From a checkpoint of a small spectrogram diffusion model: 19600 steps.
Rows from block 2 of a small spectrogram diffusion model, named by matrix and row number. Rows with one number belong to one channel. Each number is 128 + 24 x the weight over its row's rms, rounded and kept within 0 to 255. All counts start at 0. After the name is the row's rms in percent of the matrix's.
After each channel's rows are labels from the 100 clips, of 14848 (inputs lightly noised), where the channel reaches its highest value: "responds to" is what is common among them. Only what is clearly more common there than usual is listed. The data: simulated modem signals in the audio band.
# convs0: first 3x3 conv (model.mid.0.convs.0.weight, 128x128x3x3, standardized in use, each kernel summed), inputs 0-127
# convs1: second 3x3 conv (model.mid.0.convs.1.weight, 128x128x3x3, standardized in use, transposed, each kernel summed), outputs 0-127

convs0.47 094 [128 142 112 151 160 151 175 150 135 115 110  96 153  98 127 151 118 148 151 114 125 157 152 122 108 108 128 101 107 162 152  73 106  85 102 109 139 100 130  86 139 142  88  88 126 128 112  87 123 117 154 111 167 160 137 103 138 129 129 126 115 126 116 121 112 109  65 145 127 134 106 128 165 126 145 151 140 159 170 152 118 154 118  99 104 149 129 161  92 129 139 107 143 135 180 124 105  71 105 116 115 124 108 139 168 165 132 174 132 124 143 161 129 122 109 133 131 129 154 128 109  64 150 136 147 146 128 154]
convs1.47 107 [ 86 140 147 144 124  88 133  67  88 113 156 117  84 121  94 101  92 130 108 104 141 122  95 154 124 114 134 126 156 125 123 175 123 203  98 152 116 140 144 157 137 114 148 126 131 145 114 152 144 124 170 139 116 122 148 144 154 120 126 130 158  74 136 138 153 139 137 101 142 118  89 103 135 156 141  73  99 118 113 163 108 113 130 126 148  98 128 117 132 136 121 115 116 128  93 156 121 150 134 145 145 141 152 118 134 110 117 126 117 104 132  94 180 114 125 117  96 126 115 146 132 144  73 203 126 144 111 152]
responds to: burst; 800 baud

convs0.63 131 [ 97 150 133 103 133 124 133  69 125 107 130  97 134 108 120 127 124 119 148 149 146 125 107 160  98 127 109 103 132  96  43 134 146  80 123 123 105 117 132  84 138 140 150 145 131 154 141 133 152 131 136 130 134 133 151 168 103 118 145 157 114 102 145 131 147 137 144 144 181 165 171 166 137 137 135 159 161 138 162 142 134 123 142  97 107 101 111 126 165 146 133 139 117 124 172 158 115 121  91 100 157 125 124  91 106 131 104 105 121 101 158 118 156 134 188  98 101 101 106  93 119 158 145 102 103 158 103 124]
convs1.63 142 [157 121 133 133 137 126 126 123 134 151 141 155 137 154 144 123 130 138 136 133 112 126 162 105 143 152  96 125 140 150 216 135 124 163 162 150 134 126 150  94 148 113 109 109 134 138  89 120 104 122 108  97 144 101 110 113 108 114 145 125 110 177 140 140 105 147 101 104  63 106  63 107 178 111 121 114 108 116  76 146 152 153 162 128 106 119 144 142 133 112 134 100 118 113 126 143 108 152 148 145 112 160 113 149 165 128 138 160 137 146 115 153 104 140 100 158 122 177 173 131 157 115 151 148 142 116 175 158]
responds to: burst

convs0.57 109 [133 121 138 110 109 104 111  95 135 129 134 112 146 127 152 126 114 119 115 163 132 145 149 126 151 154 135 144 126  83 126 100 145 113 138 175 116 151 175  71 143 156 138 145 130 139 126 144 132 151 121 142 190 122 103 112  87 111 163 151 114  97 153 180 135 155 119 138 156 135 160 142 121 128 158 145 162 103 113 157 129 137  68 150 115 106 112  98 133 114 152 118 140 110  99 121 162 115 101 134 145 152 165  87 131 156 122 152 119 135  71 141 120 119 126 110 129 126 136 122  97  54 113  75 137  89 105 110]
convs1.57 140 [107 131  85 107  81 144 125 102 144  96 120 100 136 143 122 101 107  94 149 128 125 104  65 104 123 165 151 131 147 148 124 130 118  98 120 121 172 122 129 153 122 136  70 133  84 113 111 142 132 117 110  79 112 127 128 122 148  96 129 125 154 124 155 136 164 114 134 103 126 124 138 133 148 130 136 122 135 166 117 150 117 118 135 129 126 155 135 142 119 119 114 117  94 102  88 108  99 101 106  85 130  97  97  89  82 111  89  99 125 135 128 116 125 127 124 149 123 176 144 101  73 137  99  63  81 118  99  91]
responds to: carrier: 4.5 to 5.5 kHz; 800 baud; chirp spread spectrum

convs0.33 099 [134 100 120 162  98  83 104  94 142 123 135 119 102 159 132  89  92 176 138 151  80 124 146 126 109 106  96 147 126 131 171 118 133 144  92 127 125 125 132  87 127 121 141 145 158 122 143 162 131 150 182 113 171 106  95 111 146 146 164 154 113 137 155 127 140 126 150 128 128 134 153 135 173 129 140 139 148 196 111 151 142 111 133 162 130 105  96 104  99 115 148  93 126  85 154 141 117 110 107 110  62 110  88  99 105 144 133 143 121 156  96 113 132 135 134 169 108 161 154 144 117 122 109 114 143 131 122 131]
convs1.33 133 [104 136  92 125 105 126 114  91 134 108 105 111 137 124 121 149 138 109 121 143 108 126 119 118 124 127 119 113 140  69 101 141  96  78 121 139  98  88 112  95 118 115 112 123 125 100 121 101 109  85  81 126 109 108  83 100  93 129  96  87 144 150  73 120 115 112  93 117 126 132 124 107 142  98 117 121  83 114 146 125  91 115 110 111 138 127 135  99 140 115 123 147 139 124 132 120 144 126  69 113 139 104 150  99 143 105  96  96 118  82  64 124 148 128 115 123 157 120 105 123 111  58  99 124  93 100 105 106]
responds to: burst

convs0.104 087 [ 86  99 160 130 108 131 120 151  80 163 131 128 156 107 131 155 147 117 134 129 182 140 122 131 114 103 130 155 125 101  91 112 133 149 111  94 140 122 128 133 151 126 100 132  84 116 118  91 172 111  95 124 148 195 136 142 145 155 130  96 143  91 116 121 106 125  97 121 159 178 121 120  73 141 118 167 138 114 150 100 150 172  94 119 120 100 162 125 152 117 124 118 106 106 107 110 165 146 134 165 120 141 154 144 141 117 108 136 144  85 177 152 147 137  79 110 157 125 124 130 107 103 118 148 125 162 132 126]
convs1.104 113 [129 139  84 137 155 101 132  82 114 149  95 126 130  90 134 134 116 148 126 111 139 115 126 140 115 133 173 140 145 136 117 109 140 134 134 160 137  80  98 126 133 145 148 127 139 102 133 123 118 131 127 137 132 127 143 112 143 154 171 113 117  98 117 147 142 130 133 122 141  82 100 154 114 135 142 126 142 154 127 118 235 146 190 101 137 175 161 123  97 129 146 140 120 146 145  94 152 114 146  97 120  99 144 146  96 105 124 163 126 111 117 176  74 135  88 174 139 132 125 111 128 142 115  75 118 123 131  97]
responds to: burst; FM speech

convs0.114 090 [130 111 141  86 125 146 165 165  86 139 131 121 128  62 155 145 106 136 144 135 162 115 122 165 148 124 135 160 139 121 162 120  96 132 104 104 124 116 107 159 137 100  94 162  82  99  95 124 174  95 103 130 105 134 164 145 164 135 105  90 126 120 124 141  43 126  95 157 149 157 138 135 105 142 131 140 129 129 141 157  75 156 134 137 150 111 149 126 144 147 141 157  84 177 149 136 113 129 152 147  99 118 118 122 156 104 100 108 137 108 164 136 139 151 120 125 137 124 114 133 120  83 134 131 118 123 125 130]
convs1.114 110 [140 114 125 130 171 135 159 129  95 130 120 131  98  74 111 161 120 149  96 145  97 132 139  95 151 165 133 118 123 167 127 168 118 186 120 155  95 127 129 134 122 140 168 168 161 175 115 154 113 123 139 121 140 133 139 140  98 123 179  89 125 121 155 134 172  99 184 160 100  97 113 176 115 138 164  66 111 114 116 141 123 105 126  94 122 132 118 126 138 155 131 134 135 128 100 123 116 152 120  94 126 109  97 153 139 139 159 166 103 129 125 151 101 153  95 132 114 154 145 160 123 116 148 126 120 133 150 161]
responds to: burst

convs0.79 076 [111  83 118 110 122 158 126 104 173 166 150 103 146 131 154 103 128 137 190 138 138 161 108 122 123 107 106 134 133  79 122 150 151 134 146 119 132  95  95  94 140 149 139 147 137  92 119 165 139 158  89 115 102 147 138 153 103 159 125  68  97 124 141  90 141 142 123 136 140 119 122 135 130 119 134 132  72 105 117 134 138 150 116 185 145 117 158 118 125 146 125 189 152 104 124 149 151 133 130 112 102 157 138 112 105 107 138 139 104 130  87 135 151 110  94 113 109 112  90 125 185 187 124 134 112 138 123 122]
convs1.79 055 [102 153 155  98 171 118 157 105 140 132 167 154 137 131 153 174 126 122 122 147 161 140 104 107 139 145 167 139 135 125 119 173 148 132 131 111 149 126 119 133 133 147 138 168 103 156 115 137 123 138 179 139 144 119 127 114 176 125 130 133 123 101  82 143  96 126 141 122 169 122  91 108 129 144 118 140 136 121 178  83  78 127 112 150 159 170  85 126 121 131 126 133 150 104 118  92 141 141 113  91 105 149  98 149  92 157 151 113 124  71 154 118 105 114 137 197 146 110 138  99 131 161 121 110 161 133 125 101]
responds to: carrier: 4.5 to 5.5 kHz

convs0.40 107 [119 119 161 119 113 148 132 152 123 138 137 128 120 143 133 137 183 127 169 143 139  65 132 148 109 170 149 140 109 132 108 133 169 130 151  96 105 147 123  87  76 139 143 156 113 133 152  78 122 145 115  96 187  81 140 141 133 132 116 104  98 151 104 111  97 106 169 123 159 144 173 139 112  80 124 153 132  87 161  74 118 133 113 140 142 112 185 158 121 111 108 147 128 180 129 140 123 129 112 138  90 121 118 130 129 133 156 107 138 150 153 125 106 123 102  99 122 104 124 114 108 135 121 137  91 121 129 147]
convs1.40 089 [139 131 155 126 170 108 108 126 108 139 131 146 145 116 115 109  97 143 101 158 147 140 129 171 116 115 137 128 139 122 134 113 105  94 120 134  75  93 110 174 160 129 138 176 129 125  89 152 153 108 114 116  81 133 151 143 171 128 172 121 161 122 147 125 102 154  79 136 122 105 105 115 124 159 114 131  75 116 103 192 123  86 123 117 127 123  75 131 146  87 106 145 138 154 113 127 118 127 135  69  96 165 166 120 125  92 113 148 134 132 130 100 127 136 128 149 111 136 126 143  97 137 118 143 169 142 167 139]
responds to: carrier: 4.5 to 5.5 kHz; strong noise

convs0.4 090 [ 86 167 140 130 105 139  92 100  89 100 126 133 114 117 147 106 107  98 113 129 145  86 132 124 121 144 123 128 111 126 123  77 131 138  84 189 131 103 171 121 128 152 131 131 138 100 100 120 176 133 208 113 163 118 141 127 135 151 162 155 113 130 120 184 128 136 137 147 151 137 159 169 108 122 160 121 164 164 131 126  89 105  95 133 148 114 116 111 114 109 131 146 124 108 127 125 106  90 101  94 120 119 113 105 101 100 168 149 126 140 175 128 146 117 152 142 117 148 170 139 113 106 143 139  93 127 150 120]
convs1.4 100 [174 145 131  92 127 109 133 169  84 129 126  91 148 109  89 153  94 121 139 129  91 101 104 125  88 131 128  88  99 110 125 109 108  82 117  98  98 151 104 151 105  99 118 109 107 150 132 118  96 117  91 114 166 134 135 126 132 120  98 123 103 157 156 111 104 126 123 112 131 148 127 102 112 105  76 125 102 126 119  99 123  87 131 128 112 138 138 110  64 133 121 146 147 126 144 116 108 109 150 110 107 100 105 112  74 103 101  91 103 127 110  94  94 113 113  98 130  89 105 109 109 109 121  83 112  86 112 107]
responds to: carrier: 4.5 to 5.5 kHz

convs0.86 131 [105 110  96 121 129 129 121 117 171 120 110 139 155 113 117 127  51 103 130 123 122 101 117 145 128 109 114 143 132 142 155 140 125 145 124 127  90 114 135 114 116 139 114 104 164 157 136 140 132 143 118 106 133 101 108 180  98 110 131 121 126  95 128 125 134 252 145 122 151 166  98  71 133 118 109  96 138 144 139 129  96 164 143 136 105 137 129 135 124 105 137 124 109 126 126 168 117 134 131 144  97 159 141 141 196 112  88 131 176  82 129 118 145 135 143 124 126 145 106 131 130 126 132 138 118 146 141 153]
convs1.86 130 [135 157 160 122 115 133 160 148 113 134 118 184 124 142 127 155 112 109 127 139  95 177 162 144 126 114 131 172 135 134 104 137  62  96 124 121 153 153  99 133 123  91 162 152 143 137 125 133 163 158 150 131 121 118 114 109 127 156 116 156 127 142 146 122 163 113 116 118 164 134 105 174 146 125 100 101  96 107 115 138 130 108 174 117  82 140 155 144 136 163 155 124 100 183 136  92 105 174 105 110 126 113 118 133 110 121 160 126  88 161 112 169 119  95  95 111  98 116 134 122 113 100 110 105 169 114  97 136]
responds to: strong noise; fading; OFDM

convs0.6 060 [139 152 136 124 138 135 126 104 113 135 110 108 150 139 132  97  85 145 180 150 142 142 153 132 148 171 136 140 148  74 111 127 117  87 129 121 142 150 157 153  89 106  84 150 131 112 113 100 129 157  80  90 197 111 129 114 105 144 152 119 138 120 149 179 119 102 108 139  92  95  85  87 128 137 127 119 157 109 100 174 144 124  82 117 116 103 152 129  77 161 133 148 126 131 120 146 173 132 107 132 145 115 159  85 150 141 137 148 124 149  94 160 148 125 115 129 139 125 104 135  99 136 154 115 135 145 128 142]
convs1.6 062 [176 101 190 171 148  93 146 159  91 108 115 117 119 117 113 117 120  92 105  88 122 129 135 101 123 112 141 142 100 170 114 141 114 119 106 132 119 123 101 110 130 119 129 115 109 129 115 107 149 122 140 151 106 114 123 148 160 143 154 150 139 128  87 119  94 125  81 144 117  87 134 103 119 142 146 126 152 129 101 101 131 123 120 123 154 114 120 132 177 107 120 110 155 117 132  63 148 144 108 139 131 177 153 124 160 112 101 137 160  99  84 104 157 147 171 125 112 129 168 137 113 167 114  54 148 129 128 117]
responds to: carrier: 4.5 to 5.5 kHz; 800 baud

convs0.110 088 [117 108 131 118 100 143 144 152  80 129 125 142 154 153 140 171 156 107 137 136 166 141 141 179 138 123 155 148 133 125 128 121 124 165  99 106 166 116 121 132 105 167 149  77 110 153 138  48  91 110 111  84 140 159 174 107  94 121  87 105 136 119 106 113 118  92 108 177 101 128  62 119 162 107 144 113 108  95 119  99 122 143 133 121  95  99 158 143 137 152 113 113 132 126 131 146 144 105 131 183 115 136 127 147 114 116 133 119 111 129 161 123 139 131 110 139 160 127 157 137 162 125 150 132 135 145 126 127]
convs1.110 101 [122 165 116 128 163  82 136 152 149 146 138 131 114 109 137 138  69 115 150 120  94 117 143 130 101 137 115 122  91 171 132 103 118 127 125 152 140 130  91 158 142  87 139  92 144 125 128 135 108 132 115 141 178 126 137 138 133 140 175 160  80  92  59 154 138 160 178 162 124 161 116 167 159 142 140 124 127 149 138 131 139 144 137  99 144 154 134 136  95 154 106 154 141 175 162 154 136 151 134 115 120 144 144 129 121 119 128 167 138 154 121 123 152 126  99 108 131 155 111  95 139 108  87  91 163 171 122 127]
responds to: burst; 50 baud

convs0.76 079 [104 107 125  93 134 122  98  66 133 142  95 107 121 112 162  99 125 117 154 127 134 133 126 115 117 121 120 104 128  84 134  94 123 120 141 141 148 112 139 120 144 133 144 157 161 118 110  86 122 144 109 122 193 115 155  94 136 156 174 167 134 120 127 154 164 131  86 120  83 119 113 148 109 118 121 124 125 147  76 156 116 106  85 130 120 117 186 127  59 165 146 188 156 125 173 147 142 117 143 102 138 132 136 132 133 149 147 157 114 164 103 124 120 146 164 152 132 115 124 126 113 148 117 128 133 125 149  95]
convs1.76 064 [156 138 175 130  96 137 153 143  82 120 144 125 118 142  88  94  80  91 101 115 133 119 100 129 171 134 132 150 129 152 173 151 132 170 121 132 132 154 129 120 122 122 127 129  77 124  81 117 120 133 132 156  84 123 114 149 127 110 110 136 169 159 126 121  91 122 126 144 118  96 120 103 112 129 153 154 148 160 136  99 140 105 114 110 148 122 109 164 183  86 105 123 170 120 110 102 136 168 100 154 144 144 117  95 133 100 109 114 142 111 112 140 169 147 129 131 115 115 143 128 120 152 164  59 144 154 104  95]
responds to: carrier: 4.5 to 5.5 kHz